Rows from block 8 of a small CTC audio transcriber, named by matrix and row number. Rows with one number within an expert belong to one neuron, the router's apart. Each number is 200 + 40 x the weight over its row's rms, rounded and kept within 0 to 999. All counts start at 0. After the name is the row's rms in percent of the matrix's.
Before each expert's rows are labels from the 100 clips, of 14976, where the router gives the expert most weight on average: "responds to" is what is common among them. Only what is clearly more common there than usual is listed. The data: two synthetic voices taking turns or overlapping, over music, noise or silence. In brackets: how many of the 100.
# router: router (model.blocks.8.mlp.router.weight, 4x320), inputs 80-159
# up: expert up (model.blocks.8.mlp.up, 4x320x320), inputs 80-159
# down: expert down (model.blocks.8.mlp.down, 4x320x320, transposed), outputs 80-159

# expert 1
responds to: overlap (88)
router.1,106,259,66,150,191,174,185,175,205,192,244,224,108,233,237,180,208,191,238,165,226,170,177,204,219,186,160,294,156,186,197,166,136,229,161,189,151,157,293,167,216,215,152,197,193,207,189,229,262,249,200,222,253,234,213,213,174,194,186,194,151,172,208,259,146,220,217,217,161,245,176,157,224,243,221,141,160,179,191,167,224
up.0,099,172,176,194,216,279,184,180,172,247,129,182,189,258,248,203,145,113,195,200,231,201,198,207,207,191,229,213,157,215,194,233,226,154,86,208,184,289,146,219,232,220,190,173,213,143,195,178,272,134,144,204,195,223,173,192,255,224,156,182,200,191,192,185,300,210,216,234,156,214,183,193,162,226,180,201,136,219,108,231,165
down.0,100,138,181,115,172,192,215,212,282,233,180,183,250,168,158,175,195,303,160,187,175,226,209,157,204,226,266,291,185,200,155,258,277,238,190,218,196,232,207,168,152,277,202,175,138,162,166,140,245,209,268,272,258,193,193,220,197,231,181,182,188,246,192,191,276,151,178,184,197,151,195,223,160,186,177,228,170,208,159,138,168
up.1,097,173,243,208,233,238,212,214,181,176,136,222,216,175,220,228,227,136,233,216,157,174,196,173,184,246,168,241,231,183,262,217,228,262,169,208,204,242,224,138,107,223,236,213,229,175,162,246,185,216,217,229,192,163,248,209,282,206,179,196,175,166,182,193,219,233,260,240,287,241,158,166,171,196,131,164,190,166,149,200,211
down.1,092,191,258,159,193,191,199,205,224,239,234,187,178,181,247,170,172,210,254,220,242,224,232,222,236,179,209,229,139,203,223,185,129,185,192,218,273,160,199,182,271,175,100,210,239,155,209,97,189,182,177,172,240,243,175,148,191,167,172,179,126,167,234,239,136,185,184,190,207,208,191,160,222,270,220,234,220,140,124,196,274
up.2,110,231,184,230,143,146,168,194,147,209,190,179,182,250,158,192,193,225,198,181,144,170,86,217,178,212,229,226,229,152,234,179,204,203,173,192,220,186,250,163,180,173,218,191,182,196,239,238,219,209,222,206,211,266,237,270,258,213,186,141,167,211,155,173,120,212,193,139,252,183,191,165,252,207,154,128,207,102,241,180,222
down.2,113,232,185,208,254,217,170,154,248,173,184,162,204,209,275,179,203,222,175,167,193,173,268,176,206,180,239,247,100,226,198,206,237,178,219,151,233,156,179,154,212,235,174,165,224,201,137,245,220,239,217,260,226,174,128,127,126,152,213,289,220,201,200,209,150,183,249,194,179,230,159,249,195,246,153,163,169,171,231,191,263
up.3,101,250,190,296,177,181,241,236,125,236,225,252,229,246,187,236,162,259,164,168,184,171,167,144,191,192,207,174,210,168,246,153,231,91,289,222,184,205,237,321,198,225,171,193,143,223,168,215,146,220,227,185,235,181,103,211,234,222,119,123,148,247,173,194,172,138,141,196,200,174,245,181,167,151,182,189,180,197,244,230,225
down.3,100,140,224,120,206,197,274,243,224,190,182,233,265,167,146,194,208,199,112,226,182,221,170,233,183,215,158,257,193,231,179,202,246,236,175,227,275,153,164,218,210,239,168,257,156,196,156,269,197,198,245,226,239,150,307,169,224,172,229,201,272,224,194,213,252,172,254,237,247,146,231,180,193,262,155,221,182,244,163,249,201
up.4,106,219,222,215,169,177,192,216,141,194,244,117,194,265,207,222,301,239,199,192,213,264,215,188,260,165,178,149,197,244,264,210,128,123,176,195,247,147,163,121,260,181,211,189,149,129,256,150,215,191,195,242,180,254,146,144,232,223,182,203,162,174,161,195,264,211,110,200,180,176,192,202,168,166,187,231,150,218,186,154,164
down.4,106,220,196,186,208,227,267,133,220,278,230,282,160,215,221,145,183,288,155,211,214,186,234,135,214,205,214,164,225,226,201,177,189,148,241,197,193,170,192,231,201,183,200,197,225,220,203,173,226,192,232,210,184,232,114,179,287,193,243,241,192,167,209,219,117,234,222,200,209,191,221,254,270,214,194,201,225,160,294,210,309
up.5,103,234,215,167,192,224,177,262,215,191,122,185,195,184,242,222,140,130,209,229,183,171,158,212,194,199,233,262,204,207,209,208,184,132,210,228,176,215,213,146,192,266,158,192,179,168,221,270,215,160,168,161,209,201,256,216,207,259,159,150,215,143,206,171,368,152,169,165,167,173,136,141,201,147,193,244,218,181,184,209,200
down.5,107,243,163,182,235,195,210,163,222,202,177,166,201,262,229,186,215,208,209,175,178,233,159,218,202,164,205,309,78,199,211,213,259,260,227,124,116,219,228,172,226,182,205,209,182,214,242,185,185,139,214,196,242,201,188,199,169,215,177,232,244,286,200,166,203,187,126,244,211,180,227,181,78,265,264,234,228,233,221,134,198

# expert 0
responds to: second voice: none (90); background: everyday noise (64)
router.0,090,184,306,226,131,269,167,140,254,195,149,168,195,195,223,271,189,222,206,177,215,161,169,149,207,217,201,115,226,219,200,153,166,211,186,178,90,190,177,164,201,198,131,213,199,137,99,150,171,182,232,175,190,187,184,151,257,187,183,191,133,267,172,142,191,215,213,137,184,219,199,212,195,138,244,226,142,205,218,203,203
up.0,094,172,252,157,165,303,230,193,156,139,144,235,214,193,178,221,166,268,239,208,216,140,200,171,183,185,211,164,222,206,220,106,228,141,217,114,217,194,232,192,208,185,239,244,155,178,148,224,236,185,206,146,245,86,148,195,155,167,240,167,206,186,199,113,235,278,206,176,197,204,281,295,183,158,188,196,279,180,182,209,248
down.0,099,214,189,220,171,113,206,196,231,209,224,172,262,202,202,175,212,167,132,226,220,247,185,259,263,168,223,243,221,259,178,246,200,194,207,124,148,201,177,214,210,166,256,138,250,174,212,229,237,158,205,239,196,220,195,179,210,263,161,202,232,264,216,240,279,157,192,203,116,245,149,191,123,85,246,239,176,214,204,222,215
up.1,099,197,131,197,126,190,113,140,237,234,124,207,216,205,217,220,236,156,210,163,199,220,164,174,156,260,179,165,179,275,245,159,151,260,205,175,114,206,174,208,126,239,195,227,151,203,238,214,120,183,147,173,282,177,188,306,182,245,159,279,220,221,211,189,190,221,188,190,209,167,213,268,214,209,270,116,191,195,229,203,155
down.1,088,240,204,137,173,171,188,220,265,205,176,268,238,126,228,155,241,189,253,238,198,218,193,184,154,221,239,176,202,232,220,137,194,130,242,171,163,107,217,251,169,173,205,150,220,237,159,188,164,177,231,156,178,214,209,167,222,163,189,151,226,152,195,222,190,222,205,204,156,157,198,190,218,145,241,188,115,237,219,195,216
up.2,095,246,119,183,176,184,180,231,201,176,188,211,188,293,231,234,209,223,134,269,264,190,215,190,207,223,207,99,184,240,252,313,171,254,241,208,218,220,223,235,209,202,241,164,172,173,204,256,209,184,238,164,216,170,240,148,186,193,167,221,172,184,197,241,161,197,192,124,194,233,189,236,232,241,187,146,175,203,177,192,180
down.2,097,242,243,244,230,228,256,262,208,212,245,172,230,188,267,175,208,133,224,126,245,104,183,208,195,160,183,160,236,154,196,262,245,176,233,177,135,179,198,222,201,214,165,172,201,222,205,137,206,182,185,227,265,204,166,237,174,142,262,234,178,276,165,230,154,183,299,214,200,219,162,154,144,169,260,287,134,156,262,160,198
up.3,091,234,265,178,186,195,177,156,250,212,155,196,245,232,216,167,200,115,243,265,118,246,161,178,223,152,145,232,146,236,199,217,151,235,251,195,193,179,234,216,223,222,189,221,203,229,179,220,210,212,216,186,150,146,205,177,239,158,183,131,181,175,218,173,286,168,227,213,205,197,157,173,163,157,249,159,181,153,145,216,183
down.3,102,169,194,189,236,215,208,185,162,193,175,201,222,169,223,296,203,193,222,217,261,216,195,134,242,155,231,210,215,190,249,201,186,174,222,210,207,208,77,185,155,205,198,203,218,164,240,163,134,219,120,193,127,167,143,215,226,216,249,182,188,146,242,181,224,185,186,200,176,172,191,186,207,203,200,132,139,176,143,295,215
up.4,097,171,211,121,209,199,154,210,218,166,207,170,205,154,244,193,169,193,229,262,82,246,156,239,240,261,195,250,145,221,186,189,100,154,193,246,183,150,250,178,188,215,210,257,196,212,178,244,204,165,171,183,304,200,216,229,148,123,270,227,193,245,221,192,197,176,180,180,192,223,92,160,167,210,198,134,213,124,204,202,195
down.4,097,237,183,218,193,170,233,201,143,220,195,236,233,205,172,178,167,204,171,135,210,183,175,189,211,267,329,189,214,267,203,229,208,256,178,212,269,153,274,163,164,200,214,144,151,152,150,199,206,209,198,206,188,190,150,233,234,236,256,287,264,223,218,206,229,157,237,216,219,239,267,241,166,190,215,198,235,242,61,172,200
up.5,099,198,205,224,237,174,242,216,216,205,206,153,222,280,200,225,226,314,242,228,302,257,206,174,236,180,101,215,240,121,112,112,181,174,257,158,157,214,202,253,214,157,226,180,199,186,209,99,152,171,190,188,218,172,168,250,206,173,161,185,232,228,181,177,194,253,130,232,192,192,194,128,158,193,202,116,150,238,179,184,127
down.5,101,226,178,175,194,221,239,190,239,186,237,124,258,310,200,188,245,220,221,158,229,211,147,238,179,191,269,133,223,204,253,255,202,166,212,240,107,287,301,192,201,170,162,230,218,153,241,143,201,208,168,216,131,220,193,234,223,218,234,241,217,277,154,208,236,159,122,220,178,200,185,228,126,231,184,230,199,172,205,250,144

# expert 2
responds to: background: none (87); quiet level (64)
router.2,099,175,226,145,176,180,259,220,247,211,224,182,230,209,153,199,201,197,232,210,215,225,223,151,209,181,159,150,162,186,264,153,249,235,230,220,269,222,81,246,185,183,202,175,185,217,263,226,207,252,217,191,199,155,140,202,169,221,186,236,170,122,165,192,158,209,224,226,202,166,166,198,143,212,179,256,199,207,178,240,122
up.0,095,182,202,152,269,242,153,178,235,224,152,163,198,186,221,219,251,75,168,194,227,252,184,211,166,161,184,185,138,213,169,106,192,223,183,237,251,222,164,169,158,255,207,179,192,231,184,140,219,227,171,210,173,233,159,179,234,276,103,219,224,228,235,181,148,211,118,181,190,189,185,178,264,206,254,197,195,197,187,223,169
down.0,094,213,245,222,276,168,254,281,195,303,141,255,245,244,190,269,189,240,229,192,195,266,209,208,206,166,261,208,164,152,234,236,209,201,225,157,197,192,202,182,176,197,262,133,175,113,162,229,117,172,158,216,208,171,136,183,211,243,194,234,247,198,241,187,241,212,145,236,234,176,169,209,211,246,144,223,232,290,226,169,240
up.1,110,208,192,197,213,240,233,114,210,149,285,146,208,147,212,234,127,247,250,195,217,193,171,112,193,117,147,229,165,200,185,175,160,184,215,200,132,179,169,220,237,196,161,237,210,232,158,165,116,156,198,202,199,168,174,173,183,265,178,216,225,243,253,182,157,184,197,279,157,193,206,200,137,177,202,166,179,254,215,272,117
down.1,106,147,191,206,210,186,209,227,160,190,135,220,258,136,201,244,230,143,149,233,186,203,214,248,177,196,235,185,223,217,132,212,202,222,294,175,237,245,180,193,102,229,266,211,167,211,261,150,113,178,257,247,185,140,162,159,250,211,126,174,255,138,280,232,163,209,179,195,219,172,165,227,185,222,230,187,188,135,147,206,178
up.2,096,163,185,212,202,153,164,103,166,208,190,216,137,179,240,197,149,207,214,185,166,170,179,164,238,314,238,227,121,204,207,201,236,227,227,203,136,161,197,189,255,246,159,231,159,224,252,120,258,184,216,196,202,216,213,151,154,219,155,194,166,106,203,157,144,195,118,270,252,285,233,218,202,204,206,279,168,214,173,198,268
down.2,091,234,209,274,205,285,222,104,182,270,153,233,220,230,237,201,224,168,175,176,212,260,195,196,218,221,160,220,296,194,191,193,233,180,161,219,182,198,245,162,143,231,205,211,231,193,160,253,204,147,179,179,195,173,178,281,256,204,227,199,141,274,219,157,183,144,201,176,160,186,205,171,230,201,141,159,204,157,240,164,241
up.3,094,168,174,232,165,194,156,155,201,228,178,159,128,211,177,236,180,155,228,197,180,167,216,175,145,274,203,157,141,179,244,147,175,181,246,190,240,224,225,218,200,160,210,194,199,254,231,208,253,237,174,274,248,164,161,94,199,284,192,172,240,257,229,174,171,276,216,219,233,144,255,162,155,243,213,192,238,157,207,153,199
down.3,098,165,173,180,217,248,198,181,210,231,182,211,195,266,237,238,184,206,187,167,217,218,210,210,203,130,206,178,140,211,234,247,275,228,205,102,187,212,241,175,248,183,148,232,214,170,208,195,206,211,198,134,209,279,234,203,268,204,242,245,156,260,240,226,243,217,168,199,182,216,124,159,228,185,179,197,200,263,206,214,213
up.4,097,248,223,219,204,205,199,170,214,140,115,233,115,262,216,203,180,169,176,216,237,133,188,194,221,161,170,202,237,175,237,189,222,158,221,265,197,203,216,184,216,198,196,170,217,163,184,188,166,240,201,192,187,215,195,190,156,199,139,221,201,168,159,145,202,173,133,211,188,179,120,251,170,179,338,222,191,197,143,184,135
down.4,098,207,178,205,228,127,259,204,208,204,198,161,221,199,246,205,166,242,202,223,172,232,242,243,239,182,229,198,190,246,209,219,206,173,290,202,216,182,168,242,245,119,205,178,163,174,289,205,195,252,158,158,232,146,222,190,61,251,175,272,232,193,207,148,157,259,183,144,198,177,240,253,228,191,97,237,192,178,210,192,189
up.5,092,220,210,211,157,194,134,181,218,210,170,166,142,236,125,197,216,210,159,219,145,209,150,159,176,181,164,198,218,159,214,187,103,258,185,264,170,177,196,208,156,211,200,159,150,192,251,237,214,116,241,245,150,215,223,233,205,222,265,214,225,213,223,199,174,275,286,202,124,183,167,228,157,216,174,160,245,173,196,127,258
down.5,089,143,161,159,154,223,180,241,163,216,160,168,261,191,189,270,221,171,238,229,174,248,235,178,220,167,195,202,177,220,173,213,200,270,196,177,207,279,146,210,191,167,186,150,190,255,266,223,275,185,208,222,125,228,199,214,206,153,244,166,222,135,194,176,146,199,258,160,171,200,213,154,128,235,184,166,128,204,210,227,66